A small segmentation model, trained from scratch: soap at rate 0.0026.
Rows from block 9 of the encoder, named by matrix and row number. Each number is 500 + 50 x the weight over its row's rms, rounded and kept within 0 to 999. All counts start at 0. Numbers have three digits each. After the name is the row's rms in percent of the matrix's.
# convs2: project pointwise conv (encoder.blocks.9.convs.2.weight, 96x384x1x1), inputs 128-191
convs2.0 087:467422479441504423419482486485569505417445518458446501475432493517434482475553490444454410465454494424506494419569560444477471497551558531519517427532494438554578526561457414495530496452490501
convs2.1 098:570460520593459548474478503557493507556402518502517442449466482423484457539491495525543544532560548505559450575494522431477528620522472559461545482515521570535553540436609504486390564459510565
convs2.2 087:406462539515558522588568485504438457513526436586607463473543456476526502445487493540493614528502469570514568565484440558549557520565458443464494491518436498471578519519474430426494537516522593
convs2.3 113:442484526520500370444544553519519522457428521475492513488489350491548423518562498439522477427559453401490494514494607440467501449405533515482433431428402552458518496536457521423568502427438500
convs2.4 095:569540566494502557529594496494550500508565490523496499391494579390466503474533501565518566477476571515571532517517553515591505508517528559473480469425553496517526487438460548530331463479484511
convs2.5 087:505541559556556565509502492584543551481482488523463473404497486364472508496453461571443521539577573498539497558517557623450457473504527545448521535489586522471535522455518520466507539528539452
convs2.6 101:599420464571433629512491477483446464560470554523488415503494508472481496603501413529537543508521511513507497483481572429471537461474424448494571520448471548549452457472542533453506550514526534
convs2.7 080:546509560491476548564550553410500492475504419586427432493373457505526505406542494485431591482443456500563512574544555531416506549535533520474476471476542454556509542462531484551498506553574517
convs2.8 095:534479479538538427561525428494542493490582457539536567511529566516500574576442447441422511524462466499502488450502385537436517479604513530498512479559518505524547436508494591595484496389462551
convs2.9 103:517589611575566521437554496437491429438601504424505530437530529423529455529458461493586568406437435513508532607478470523562541439383453411453566502397505447548547565481492507464471517488593461
convs2.10 094:547482556456511563515545476491518500502519465522530483449501544517503570432446531559449519609528458505577471524550479556484447450555423533468533444597577550520579496540570504452493570441528566
convs2.11 101:501452480526475438458470544493494486497540430460497469477496456543460502546438554517532580517526470460510448468508483445456460494552450400409428415434560480536520432505469485412484511489449563
convs2.12 099:520448430525555545520424520556572476506498505535467502555488468501543500521624577494544421500449487515524404429450462505483526528520551471505526483449488476501424443525455514568466474403507430
convs2.13 104:507567576481528518644541520505560444417522511465515581509479494416500448508551556507543530534503578563560513538574518458559531470508537580501537486500438425501448614534458599526510523539514520
convs2.14 095:462512540529414546484536527506564489451517547531470450512497459411419437474499434449515525458521543485549516507496499459479607436587389399429503517529509461569551585529582587459455483546489590
convs2.15 094:462661498528484572623480444548467554491548477581536532552387501567412526502506535520523510487501540479508474487425458415548523592457488461565464484518423493519467476515495524541497514575510431
convs2.16 111:450507450486457483359468501477462521423458516496467521546464465524467478421537492489401400477528465448551451510452489510481492469478479409506540492487440473579484522544495444393470493476498367
convs2.17 100:498463424515495537430483484494534493572479535522557456465527601479530503576392586564566482504458614408450545442446444521511487499464485488483519474559502450546551517423492456519478602487464470
convs2.18 096:547613553643434463464479522457554502540537467627498511455538585463467502466555471528453517391466420452577530555521431510519505411461514520460484469435514611592483542537518452497557424509478486
convs2.19 099:542498562476569624481534570474479589456612494458402552540484489526457450513486546556468558557393580512501595465595552421506580505539507526353465475508515470490485453485540568520504525544510509
convs2.20 093:521538597469559580474621545413524542505526461517472429500587488441553518556446488538493550555464491505450499627499509457528562469519601567485448518489534461496485506509520540429444522548458521
convs2.21 099:498417432394488567532489415473486462473510521528546485541507399458566511518450451460509476532616501485535502410491485486469531547592451465424434519461455456541431395475551519516393526380527531
convs2.22 106:479559529571497527542526449464434469531515460529506401503490501436529598520475396501482547506484454539481559577478518474432580455478431541550562549460558528477454569417493495513410536495500605
convs2.23 108:477632532567490610545509480478503605517604553529478495480502552468475483469476488543434552498526475487453604519473540449542518487480545555504456521484540480617530560443514565569451556563504569
convs2.24 089:504542504523533510492541485538561487508468577469487460431537457567401514566567540468548508517475566574499461463601414491467633506551495437495519445540525436543493417615462479569513454469477448
convs2.25 097:424530465470509460497488479546360457518567486444510516643465641546473556556490569598445406537492514552513460385530502512546439549518457480439480568563479498579502524557502477576523452512541493
convs2.26 096:453466530551506524431586445500450523541549539485491499495432476455512564593545403414497542503436518486551539574496567453577571545448493500442431485524521489587502547493522615497477504478482534
convs2.27 097:505433420449492379353420478572469487552444448454550549581521440549517636482592473400560459571437469453476476468579444571460462521485382477488435536578521555419508549557425570532541525489482493
convs2.28 113:548397449436505534554463505484530509543554451477512543484528579526505573480554555485493556586388546596495541441499511631509489521600445446492571462539539547453570491497515480526477420546463541
convs2.29 112:414501553506426405505499486519507528548492477550449553491445444583459526506488599494559521521480421521537461470523444448512532542402524505455550504533618515498470485467481534537444457460493441
convs2.30 094:461393433492418448452479451487386543501536536439452512542433532584482485476540542414502477483492512490457571393519548456414510501450509475369517426465429455492504456477482439525442525506427426
convs2.31 106:425455565553529503478536467462532486476519488485455453497484518461409403396478434443439521458475532487465620583478531506508588424473411507475532477474481542508532546426514509322484448489471557
convs2.32 099:504460430477476452463500422553453438577501465526571480560496515491624532468490471449524404627483507464545482487501559526466448539480534545444491519549524487498476415471452558469560522457516446
convs2.33 095:552585554505572525557633496525452491521557464521579451582423508494534457619455507532452535510501521567441481532495565509468458570537524464526534481533563541505492416412552510523487522556566513
convs2.34 098:516444450460456507491512498459491509525466471483512414569497493514500531447394514498518426559514532492517525452536455407518527550445498481414507504555555466433506437502518485539503517585520503
convs2.35 103:530458430500516465454448488513608517436456519468480501420475541495475557440550493434495412485449444456509459445591478471558510449519560540508457483451498461500448440542441442465482554487528430
convs2.36 101:440500494474388433473569544595499483409572490461478552467498405547453412484479599384468491377541504458444501445433487469505484559517607527489469432423531477448493499535549436532595475479463530
convs2.37 095:486534494507508523439499540500470451497625566518502522450456413571507543467546572474535460460475561446483490515520470456510573501429601494451488536486480574516484492506505544473525464546439450
convs2.38 102:625596539512550472592511474456549524469476570489511500465495543500448519567461493606561542552486492618528524569516496565461575492547515505543520489524507488547524537479533502539461547562504495
convs2.39 100:584559550499505521617581487464499535516473436498478527483441516542507464546466531612486649522529544600532567551605520556464540490547451507496549387488517557448595469525522516561486539578481529
convs2.40 098:484480493486507565500422441458548428553557493520494464505530563446570556549444566543512451563459468521416455422495538452459532469466485411486517523487505475431457460487494537498478480517524526
convs2.41 108:399503594531433524479553428527477520415543576505480459516473437456502429627528501553498516519576494517464435536575556493428544509545496621518439465534555451553512552519461452456526626572445465
convs2.42 103:511519473480472441502459529510452535401497494388461648469424503560507504517527455565477455511553475462499463348522451393462409600499559574489498593502463433466490487555522411590469554576511397
convs2.43 098:505624568473513514570557484504505544438465569603446534540523566480413409472559451601453522516456567540470518530390483456526523582420417455469474514481487534519514580553556452516421533572498411
convs2.44 099:589569573485506588423493470437534376529544520535524532567479506399542494589524572541496595555384520567505518530491551418583536449449516532506564570506431531510506586498543560497448501473548479
convs2.45 098:548467440455476443474470492543461454468429520452444543561454437476449483457599513443436437507475490443492455410536513518455555499528536418495477486426420481441416437499475448492414546560452447
convs2.46 092:544568567634541466578483408474553453511514476495517553494487581442491484506491505571502500566557480613528526494543504467475445565482471467432504551462521488468486544486563497462473494476569576
convs2.47 099:429483525526526574506419453473511539483543466486486479531500509538559498535523478540518449507501474522451460550502546540460460482473550585514553557536508455449442514475518514464486558454474481
convs2.48 094:534422447453473592466472520494547557447528477424586541508574525531517446482465458485522464485429446540408490459498536524472524488538442497529512536466426553447482460491404416546548458518497548
convs2.49 109:522565602438455455536460491447530522522465493568513526517569453571517519491540494549466533607487512538511453562521476466535529639448533554510543567570477445549488515472509595548468495608551376
convs2.50 108:442417417441538510525465471457416540500492539575552610426512470583459469482475580491501466426528510447564480417437488469391510535489522461463507486421529455527464403559463497573433481496434472
convs2.51 099:516519491615502542547485459465572494526515526541560365578453574417555583497477474607529498500558472533510557630529480454582521525467428512505544539509473552538506590491540537453503494572462532
convs2.52 095:566465556483486477604502521532464550574556493551471499393563517536472571460550439592510568490488570489508419520512441498488521492531460432495516545473516515482602495442533409657484568525451535
convs2.53 105:435427473465517441439473490565447469450464505430536482471502481502507433519555457389519413488548442456502445437441442427451502524443556541492450506439510468496435439458489382521511494499438458
convs2.54 101:406451395487485514484426586511471458508493484484445469459456443463518388451544492529479471517419602447408463396537550574534449464446569492523545407446466514456498474551524563511473463534553452
convs2.55 107:524386396504505479385470446526472444486538474523522461474429493458539481456555515407431476463571463401558494445445469559490459532481537491352478552528601551592552430583457446419532508404512495
convs2.56 096:625529487530471559349491515573584437477489512462596594463493545532517490514612572469574439595452518495481485429529554507478573492466569425501513479470435484483475347551506543458604465466547412
convs2.57 104:480502427466426435411443511488559582467412500418501493440510439490483490504555572395468510514472432429510495406515546480483510565458545597557474439422465594428459524495457412481479508560476449
convs2.58 103:552446575551580640511578584590511500494530541534518427510462475482518469513578441519427603470480496536561536525539541409537554484546497541508486498417550517507543503543546567462561445474584515
convs2.59 090:522566574636519514526522513598472405463525512492536443547532531434495506558512506579560520549555554515523541566474523556442453569496433581452565530593524539479540598558454414441570489448522520
convs2.60 118:525452477433511503383411443525439506446484502565552487505467412540556494408566539426501444429467525383508467431533449505484448495477549446404519475503595454489477501552390492474481510472500435
convs2.61 085:506524396430542522457442532496583551482527394449549416508536510509490520520566514506465429530489530540411388497560459509576578483390532455552579557449451458518445466548519517602439429454569379
convs2.62 099:491589563521443486535475520472462465614551503531433478479491529433626507527508498518436525529606478540545523554503488498545568508389470534594541511565472508514567575488558504488445402513463501
convs2.63 098:510477555572460540574561413539510455596495443521492456455511476423590509512477450478527497481494499485449575512460508563490488490474417363524444625508562489472570570475487548556494501543498514
convs2.64 110:465519529448373477462455517541559473425478482506546485443496442447465435489582546472471477533517511496522480405521526456433497518565534490527386491387516543529392479558463539485496464467422457
convs2.65 102:532530519590505472641546493500437513528465487510548462486461510537436474559540388535481521504447555590447427579516438553384500531494513539517457552508567433460487562438564553599503514510530474
convs2.66 098:474565479466547509579526550411514556558460552523567475512477530476475581548470468546540606564556576585562533602456489558591567532533520463521545486548451482525538558402439512553365522549480572
convs2.67 101:464537468422490467509523503467541525498539504454487491587492474492522400594571530404413404420515534498455480502497501439439513498484510536541436574493534471446399537476425484541499442500430471
convs2.68 100:512542421417460514473466536488473494543488465555521526563496500578546521398547508441462370500529475497513391463450434490552482518500532392492511538489531469505450407471435530599476495417528535
convs2.69 102:594428398423443506393362453490430494456471391468414566463547541584548533482432550435519468558491532465535426426501489592431474578472518510560532500541528473466516458600520513565492461405455428
convs2.70 100:484531519542454533491486477435565428556461582583486388588512556449601582506436434533494513588448461472515560570674515508597525521418495505516551550543562509537597568394478579542511564524448566
convs2.71 101:515487534447386485540493550517536546554572579490462433542529523552454476466520521434480445435437519411498501484504493428447506471575536432504518501582465425514499504493455525539530464488463490
convs2.72 107:409522530455437447403587545566486424439504537462451496402481490531436466535460552458566460464512462435458473475478430488479546489478526483540481509466476471512505554539463479493475504622424443
convs2.73 114:504424413476436504533521504486472556499476525471452582558509495618545543556538421414504544458483495522450460496481490485430513540546488535578484578560517502480478469446526481595492442475494582
convs2.74 094:404481411484523483504462474546451419527382427491566536526579399483586537537496460484447440497525469439481487409526481507573558484539443497496560619455470549501426438462542542539533440494470558
convs2.75 106:508539531501540514459569489475439559519564532524531462513471532502500468507450465491550535508454490408543547546485528433380538532546509528472489453481553443504501481480463461525547553537497552
convs2.76 101:404432508549577459465533496574424439513475479511515419571546507401502503489511475487547541455621526457485576556453519483548594497434483514474478437492542535475603609439538462437460564455479648
convs2.77 089:467521407509500436505478508563546429519471535484485535500559452543508599514533560466530469516474552584401468424628457506485546485516532570483475537515517440398418501508570489564491466522524430
convs2.78 112:465596573501490529411465553522395492484556576495463503464489538500503475501486568502574464365504556403490461472504523432462516528459486443587492590475474522484459600547480491449538502555507522
convs2.79 099:534503601490458469493465512530574534521497540536547513374431453556496503553481478498522561487469508461500475507532443594577520441435590398573473473451524543579531478520474478492488450560531447
convs2.80 094:464463451437460506564436511444557539481469440445456550488516546554500490480607462449536469420425510441465486466516460501473450511538540530552511532630456523525449496464462396524458526567517445
convs2.81 103:496396460452600447385467493567492467496490542453564518403541520476444550462518482446464420528463517463439452416462516472507470451471526512481574503407551478493522454466537449552555563483481462
convs2.82 090:442498434458417517366513420496462492420441445461448524509503430472497516435534565461469410595426428399427469420528565449510551483441600416537472491444438584482431514566443466480511487456507437
convs2.83 100:557502416543436586419385452452544492455488477524489503474489569498450476508495440427506479305361465409570524521512485528573534545482468493447523440491472549543498506530467539522506484465542430
convs2.84 094:490466536536498520593502599513448488418515528465462491384574500552529447396520482551437446438497457525462514421463472454409475492501597526505456573430467424507478541563496515539456506543514469
convs2.85 108:452457541606529492529535482585520492456561410422454480465498456489528405522425416495530601493463425520516598594526562600516395454514524591517470413424538554420579506568560497412459483513521569
convs2.86 106:477499588512537556506588513461445523486572546509541469456521532514522480445400517488539663509503524506517527572490536565408490499537459492545421412531568490450556522485553513490507465528429555
convs2.87 099:497521529483508528505549408512510464498517565477524464481447511445447478532420509495452570550515533480598580559491575513411545541536570495439451516566456430546578586470535583438576568588532550
convs2.88 102:550505589506555516574497567537590518527505509576493429423613543444469502507486524514525631550552485572520570601483432581601505525534418542536543481410516493532523565468527560450468542451537574
convs2.89 099:498493619554524488504538471548538520457484578520496551509509486489544441511469472593514518441613500520547498594551531548582587533528484551466480445463466463501414515438455471503526604474494553
convs2.90 101:498413527434562550429493467475506493452522508495450416511496468479540652529496435570543526619590430556607501596571532516459501477464517533485515509554616437434569501483609390443496550503486446
convs2.91 108:531458425399455572510452483574488503501493469522536510474456431555561518485585533422539449458430533480496413434509445558532464468493540457444524486490574562528435443601454526502604422503481432
convs2.92 094:445534532570495425546485471540484457591430496495461508369472496495386462408462526485572554494490515558531479549472486468560521522498540550479486436412519534516540572507507493532509516477512507
convs2.93 081:495546493388598467396488501523539483431521463467475467429476517430410516458454480463445376557602517475523502455469503460509544478526393404409416496566476558442458419573478454527559500435491483
convs2.94 108:522495452460438456418535542581493518502540511493456557560527442484509585470550510496495381427544550457478420479516504469543498451483579522517433484429536527435460528541449493470609483564478417
convs2.95 105:454418476410485494421486461462440485538499500487523534380486483486548499512542557421485445492513598422443453487481565411517455551456481484489391567510510462424489448487497493445539529555441519